{
  "dataset": "made-up road signs on poles",
  "image_size": 48,
  "norm": "groupnorm",
  "blocks_per_level": 2,
  "attention": false,
  "upsampling": "transposed_conv",
  "optimizer": "adamw",
  "lr": 0.0023,
  "beta1": 0.9,
  "beta2": 0.95,
  "final_lr_fraction": 0
}
Rows from block 7, named by matrix and row number. Each number is 128 + 24 x the weight over its row's rms, rounded and kept within 0 to 255. All counts start at 0. Numbers have three digits each. After the name is the row's rms in percent of the matrix's.
# conv: 3x3 conv (model.decb.0.1.conv.weight, 128x128x3x3, standardized in use), inputs 48-53, a 3x3 kernel for each
conv.19 091:127078130151138115128108126143099146132122131132141163151142125131157145135135138109129145137137126104121121110101128106082136144152131141154153055125125105124125
conv.20 099:143119125145155147142139118148108097101145150133159154101130120137158118147132109138144135171129147138101148124136151127144155108149169123149145149109151111095151
conv.21 098:125105088153178143125164153113126093067135096103179116098130135134158082114127163134120157142124101114111163116098128131147085109169090118138175106100136118158130
conv.22 103:139150129155131149142156140080138106099120136121150162090129127124106125111132090163114178151074132149142155139139160118122148124146143123122136143110105144127127
conv.23 094:154135094091146107079088105095073121144144179121073085114137130142160134129147175070125113139134160127124145125086142146105150118103137100110142128145142109141109
conv.24 099:114135158126100157110116130109129143110122119149140100150135143104119092111137105173129084119147146123108137130130137144104085136127160133157115101163149114175160
conv.25 100:132096139082111048141076130125125119132129122147175146136140139124141138160144124130166147104128110107121164159124112128132153114139114064181134105154119065093127
conv.26 099:120092147092131095118151137147121131123092129124148158134095128077055089030121024150133115125140127127147112150087110126110135110128119113119139113070123072148120
conv.27 100:138142133126140101146115148159125195133141134152183130120138146130159148124137121124125115142124169123138149132179142133127151167112105132141119121131130119103131
conv.28 099:151129112133162145132099107130156174107093113098093134138124108103066036090124090109142141099131128100128063155136143134113138117105142118119082127143165050104098
conv.29 101:132155118111160104113183104105154094119109135152156159130112076142144144137146119088138076138142091149129174120123086124148114141146121064138140104114151114120116
conv.30 101:163080126147172130124145150105161105151146117158172133122157129129154132137128148074119148144152135102091129105125175096134098128148098108101084124111085112125091
conv.31 098:115130145119142113134146110133139161168104139117108174107125120137175152161141149106096134141129090073136142131088099127158137124130152135131144116151089170155141
conv.32 101:127085134117146093138128127151104129142114117128145083099117115110138111149123125102147113138109144151133151172094132112098110142154149109137137185141113100101125
conv.33 104:143096126091111139126111146151101149159123146103114149148123113108116126079146163110159150067109109151097152107106132130140131112115128113144133090113141106119150
conv.34 094:152135142104138119127153147098100126131091151150145141141103148130130124144127138098097120106142047151132142143138136130108193155141119111121169097154120120133116
conv.35 101:120133135142156142126155135109109142138101134132147135171112122076139118131166153129166172126148105155113081104142138097106152100104163150166127116170105121123146
conv.36 100:163112129144157099128146170113115166143158123090134137126138129137115108091131128134150103135109178118123125139136132118128149122130148155137126122129145122098127
conv.37 107:160142141147122135170120118106128140147142110071119104112147133117127135136167166139163124123100140107146117111102123165179188123159138120125138134128138134137117
conv.38 105:142121143146095113128117155107117124134179125106107135155130113121127096108166119136094099163141157091122123096073074173122128110153159152171143130102145124167154
conv.39 091:140141108105125119132101094169139121124121133080117123147155153181176142145182138116116096128106133089100103076120100121145134120126147094141139119171138146111119
conv.40 091:148157151133128148100156106132086129120117121123126140141115130151112158138158124112129109103125113097145200148108114143138122149115135109130109104175190135134099
conv.41 107:146106138126141114096147160136140143157119113157098174136116109144141108138170126123111123140129086147091078106152147106092128126090134162136115131142141093136137
conv.42 101:149115136145130154114156108120157124124145123088113126105094093131142134121154133102102145121127144136127137127163151146164128136143123120136157109099145125149148
conv.43 102:117133128136102126120114123077120163120146133121146108147139132137155138149128161168120125140157115131106164113113116108117158102073141130138124089116135113139168
conv.44 097:105098135129132116104119125122117178118150137119101140083109127141166129093122131154115074131154098125109082119069106133097122151122128124119159132150144135138146
conv.45 094:135101143132130132123113111127104135105153148086155144107137135152142080133128143129103078150126120125120130107106092094084107132123088124129172133158108127131112
conv.46 103:130122125062143114101136143126116179103139103071138158138156102136137036113129156124097122154118169163065124114172153150154107152135128149131136137108102115099122
conv.47 102:088147131115115129115143141152144111097113091060141151088139111146142130147144114135089134155061138113128117156082112121035162114078124136115107137139128094125141
conv.48 095:142145112106161123078143132116109083143139109164135146125154132101110150145123132141130144156180112139106109125140111110132129114144117159112187151137164172154130
conv.49 102:159153128110139157158154091122120116139130133135107140127128108162136129117147129143141109140147133164134155166151139146144124150140145107114119124119142127108116
conv.50 103:144106163128123042121100131133111115121118108085167098105120079133084097087138114106176119082098117110104072132129139141100128107135131158143120118141127088108144
conv.51 107:131112117147102105135084118143077121188126134145162125155120104160166103108154105136125087153147179137110159144115131075142119100144159143158107123097129139033134
conv.52 100:120156141128112148137092136137097112132111106104124123117120107127125122124155131110098123091126196124115133151143137119165142135159135113166098121168146111110123
conv.53 107:146114133121165113147123158132155155137138137120148123122123108153130117134120115116159128140141127123151150135151126125145145123114148135165147147137057127120090
conv.54 103:106138122161137130133133132127133133110130141145131145136116121111126103124122125128179157097156143154127117128134171125121102107122106154110099107108140108155156
conv.55 099:109148171116120142149145163122136143155132110116131162131120119105124134121159138133112118102141102149148123084121156141164108136134136167141121103082142119114113
conv.56 106:133099100169113083125122102154118121122145127137138118114138133123130133164139119118129135125094144142133179148138146070135139122129128107181155148093116123138126
conv.57 099:147144162167134180146128158154090149141099150134106104152132096125147129058124141137096147122130142137166104137118133118114165144118111089127077109114142109150127
conv.58 101:094133132105156141145143120123118137107149128126130131140119097121118146120123142140127155131103118130110132127086126116143157157166138136159159131121176140140102
conv.59 101:121151119132102126155082152133133135109138096163148142106122106133125107122167126101126171118135093138136153119114167131113116113122105118116159104150123072149083
conv.60 099:126121136148151164152165121134099109152133150134139059147126129130117131119141150132107100132135113116116124128151153126099158125116141123094118132107061120148137
conv.61 106:105131161142119161136144102159121081135105143138113171137107117140131136143149132113142135137137124128143170118142100109108150125172127145161054132151081119134146
conv.62 105:098107123154141183147121154125128161120166145166129146143158175126134119128127159166151113121139139132154190106109133118115132161056123142084120133114148136097139
conv.63 100:144133078119132110165091082132126128155076098095151152116145137138147127161101159117137133087127123109146164130119147125115129115098116101116129145158124156103114
conv.64 101:135115180165091121113139093109163118115168146128125108127123116094168101078094157138124174128160154147102132128179166080124108116127123125156153111119126136150154
conv.65 101:123105171114133090143159158151092119120148086130138119136118119130121132160163144136129123098184146098117172108157078104128062148097123142157135076127120130143102
conv.66 099:131121150167134102099140114147135092101122122084097158134136132099124128109151119129114171159104157141123095088116151148088132139144132094097164149154118125159094
conv.67 097:099110134113122128123120151150060151163027156138135136158119099119111126115144120103142122082161142141113131157157161148117120105116141105138137124147156111151137
conv.68 107:181128143155156106152114113156133121134142134128135113121148120114133163114140124114106127128097129136110159143162102095111127137167139130155106129117141158167099
conv.69 103:100113161098100143138159137066149152050153139120113121128096136139122108130130099122104123146145097118162100155111080138091100136158080102133138126128146124160136
conv.70 102:143135126163117073153141150121087073144098123116118142122161108112153134145168160105125170160101069102141149131124144165093184136106138097150145096098153115116139
conv.71 096:190112156136114109116143098124133115116137134153054122119131114124139121132109102089123132176150142097117119085146124123071145131100119112164125135185106132149136
conv.72 103:122124143118146134098125147147140143125105079137131119107127163122133131132132113117155087140151144161127125156105120154135085153115114090164151088157156128134153
conv.73 104:137169106080131120163119152134119147122106087095092079111110124124111137113149144144132119138140164165099119145164137132080135121142102083103164119116147144111147
conv.74 106:121109150126179131104147161130138135137148152125146123113113098146150126126134190130123127112125078131160141141142118137126147097129154112110145132147094131146124
conv.75 094:136111172170111159106126129131114129097125118146140145147126153140135135128131155136120155122141099126122119134113134114119088131138112149140136135106127133064114
conv.76 104:121134137143151110191143096167109143162131140162154117130154110129148144156177152135103121143046119156116153125134153136106117125125106136123118111136137126169142
conv.77 097:109155121111169156141174133143116152133112140109110083132141109080147133134131137106109106118188117122150115093087095141150070099147118125131129099146158121134166
conv.78 103:134140167175136086124157137108126111154152133121147108109149144123134084051096087128096156119132145138139113119139128135068117159146149119125155132058142080138155
conv.79 101:118083148144180178121141146101145093082143097114115129137144140155111102128167147122117154148110170106075155100148133177146134117127125091114151150167116141127142
conv.80 103:111144141130113144069138116151122138130117139138119168126120103143129107119141150157125121119162066140103122145160154156068101168113091133152127138153152125181163
conv.81 106:138118124161153133119145078129132114114120107133119124146111084113125109125142184116117107128095130127122091126129137123112149128131106134157151095162155130142096
conv.82 105:152136126095111137146153160103097135144150133130116142102134144151143106116124096107142121129153126107134138151146102122136082175140108113159143152102168119085130
conv.83 107:131153150148140129157121108141145125127106111140086100130125091114109142104146144155119105078116161120133102142136133158125121135147147109085094123107152113151136
conv.84 105:134155127082121176118170174059082128153136164129126116142143157142120135128114156107090123125138166142143144134137108078174117111092107070145150164165125129102103
conv.85 093:144116130176150117151107123130097157101161147147130134125131120129129135126140155165177145150151097130122115079070119120134140123164113143104152129148096132128114
conv.86 095:114117132092146150103109111151107122098117101095118120142163148145180166145186163105193135098077082092113138114142116105129139110147119123121138121161103135098108
conv.87 085:128103139108058113137137129160103152134124131137148090133104116130139141107146108136144110138145108118123132124121107086123139096114118142132138105138107125129119
conv.88 102:102128085128120075101155171126102150125119110128152111124108087109097147151118138120128134133097158166143157128092135135115126153108133172155139137144155163133123
conv.89 107:155150168147134155150122086113142091124117129140128131137167162120119147124147140097132174116112158159166153138149112116087105112173152102129126128113142138111164
conv.90 104:122133128123113133154111153136134141111145139154092107122127105092094109055138081156150136109137118099138087116075116168039146155119158139100128128134133070162155
conv.91 107:128160118075124188135088140172130137136106119091170125140142124145096094150156130132098136128150134110183087148151169135117143112114167139112162130156160069149142
conv.92 104:169075177121062165103104105086129154122118135091096120124143131116136150129177129116119122142156101169129129097128113106161110117153060125140146145141164136133141
conv.93 104:140164180136117156138135134138109119125134147093152150103133125134182084118128135127108132124123149135147062142135126120131104124120121124119115153174145092115088
conv.94 104:137136131105131173116180127137124122083086164103125116142122100147158111153178128129143135091138130151114141081145120129154100098113101127148184122151119120115114
conv.95 103:134122135124158133135139127140128118149117186073134118134120136124156119124089124152174159143125142148134149110136151129146124139124113128113132114125162122089140
conv.96 098:133118146106142122114151114125154119132088140143122149148116109128109146124111130175070165116124160166110171106125136108173155094114128077103129085126167123068129
conv.97 091:128083112145075078137135105142134124168147167091139111134124111104118130095098090169144140140165111124171123074086120089094119110134125140135163158090144143148136
conv.98 099:109117140156117140115158154129141108138161126144125127125170139131164121138151148119160098167091134106126113130128096149134134103136097126150112164130146095157139
conv.99 102:132142096155110180163142111101099177152141099141135133147118117152130164099131104104101137113148140119133130130096164136130122066139110141046147141166111124110097
conv.100 102:140124129144121163136101129138114097127123119158151101130129088120125144154125135122169049112115123151120138137160154051076104139162144136120194132181153102115120
conv.101 103:157098139146089137116102136097131115129140125146130067111115133119143101141142122128103150128125099102169147115111127115110143156129146152143175149169172130132116
conv.102 088:139076152132072112105144161145144134134121162169160108139137122134135138123121129116153129124137125122147119094138117111042104117134123182095138164121115135127139
conv.103 101:136157104128114145152133124150089124135118132142096140136155152133125141154118162138138148108118076122136119131129099125118118095106126144139090150130103112147141
conv.104 090:121128124102122143147127113136124110156136121114167114140098125132141144137126138117168151157144124118148119101115141138100133114151134126138162151135114110100127
conv.105 093:108091085144111128114163106135120149144126070104135130130122112113104115110159109172130142120136115129073091144123128123077134127098161123136127120106151112092135
conv.106 093:138099136102147155100117122143095119131104126117135123117130141121142115139140146127135127107141158104104104103085100079090142131130139156120169136137139128152150
conv.107 100:145114144150143156133105133111123110101145147098098133111123117135140125125166124130178142132157128114124144077108122101130149091133106128130098151154112127041101
conv.108 104:156135129110157168146161139112129123161120145121148150092124106123111127130114140085169149083135117105141119159135131142144126136141143130160137123159152123143105
conv.109 101:123073121155085173117113160167100126103129142135133085108121140128137101130082078129114161145130137109138115122087128109076132130110113116134125128102156117107136
conv.110 105:148132123151157134139125146157144135116129123142102173122108168144135131155161108117128149099164187130163026135152126127162137144106134131160118071137170131149149
conv.111 091:161084125160098137123112096131122152115153087150108134157142129137140121168198161147068122126146160166151090112157103099124129148149139118149146137134143106178114
conv.112 099:109142138103133135161120172077139093134147145164101162117141140135147145156120111144168114153136127168151166114131129093091121083137077106103162145152113185119101
conv.113 104:122104089174157120154113141106094156141136147124156113132141145105149131134130133161137155146116139106143134137105099150180169122111141110135179136155112096137139
conv.114 102:122145158143131126160135148111082135157129159139129117127119093155115142125142104114127134113127079141174138115143148136108114133161114101154123143157111144107145
conv.115 104:149153111140140099169136121126122161114145127146164123137112122117148110125114153090154071119112144135133101133101138126111112114129141162127133105135155164190125
conv.116 106:166116138156167101149102159126106132149117069126131032121133119064125133117141154146169137125110134069106145147130108102109145105108115143149157114130137100099139
conv.117 101:121135158100164132089160122115154127129121156114108129127126121088092125100110084143134114141142137120130161151149146126141125060122135109133136079158192137110136
conv.118 098:104155103148111077139108135158127157120119142159136130100113125141119126138124147140080151160127150124142158133112127110141108128138107110143144154145156121137111
conv.119 090:110103145119125102124186124081114138116117127124127137143147149142153164176169176120152153103137142135104135152139143136115088108128147120137100101154136165152140
conv.120 107:130145178119111172127141101147117161132154143142099096148090105115136144119180126146090133147166128121104143144177130075156137097162137141122139128119136132139115
conv.121 102:091117123177138171124119155122135125121161026128118146151162112138159144131123158101108145129120134114155136141114108122164129118122140120162166109108141129103101
conv.122 104:124128167135134155147112136163137063144136046142148135149118119113139114148154106113145163152171160156124136088132135077082134119121111104129124144143185101142137
conv.123 095:110135139124127105166117155073136111148126151145145138118126119131143138116125145115115078109163092164119112090085102153106140121128137140142130146140137104138140
conv.124 098:119117106104137146158108119104093139126125136120090154118086135130144154127100108110168122140084111151124141128156118155117121077111110076115143110140093153083134
conv.125 102:129160156168127104159175113139125129132144131140137103101109118148139100132098099120108132137109145133155157156156133147165129109154147174132085162156186111117127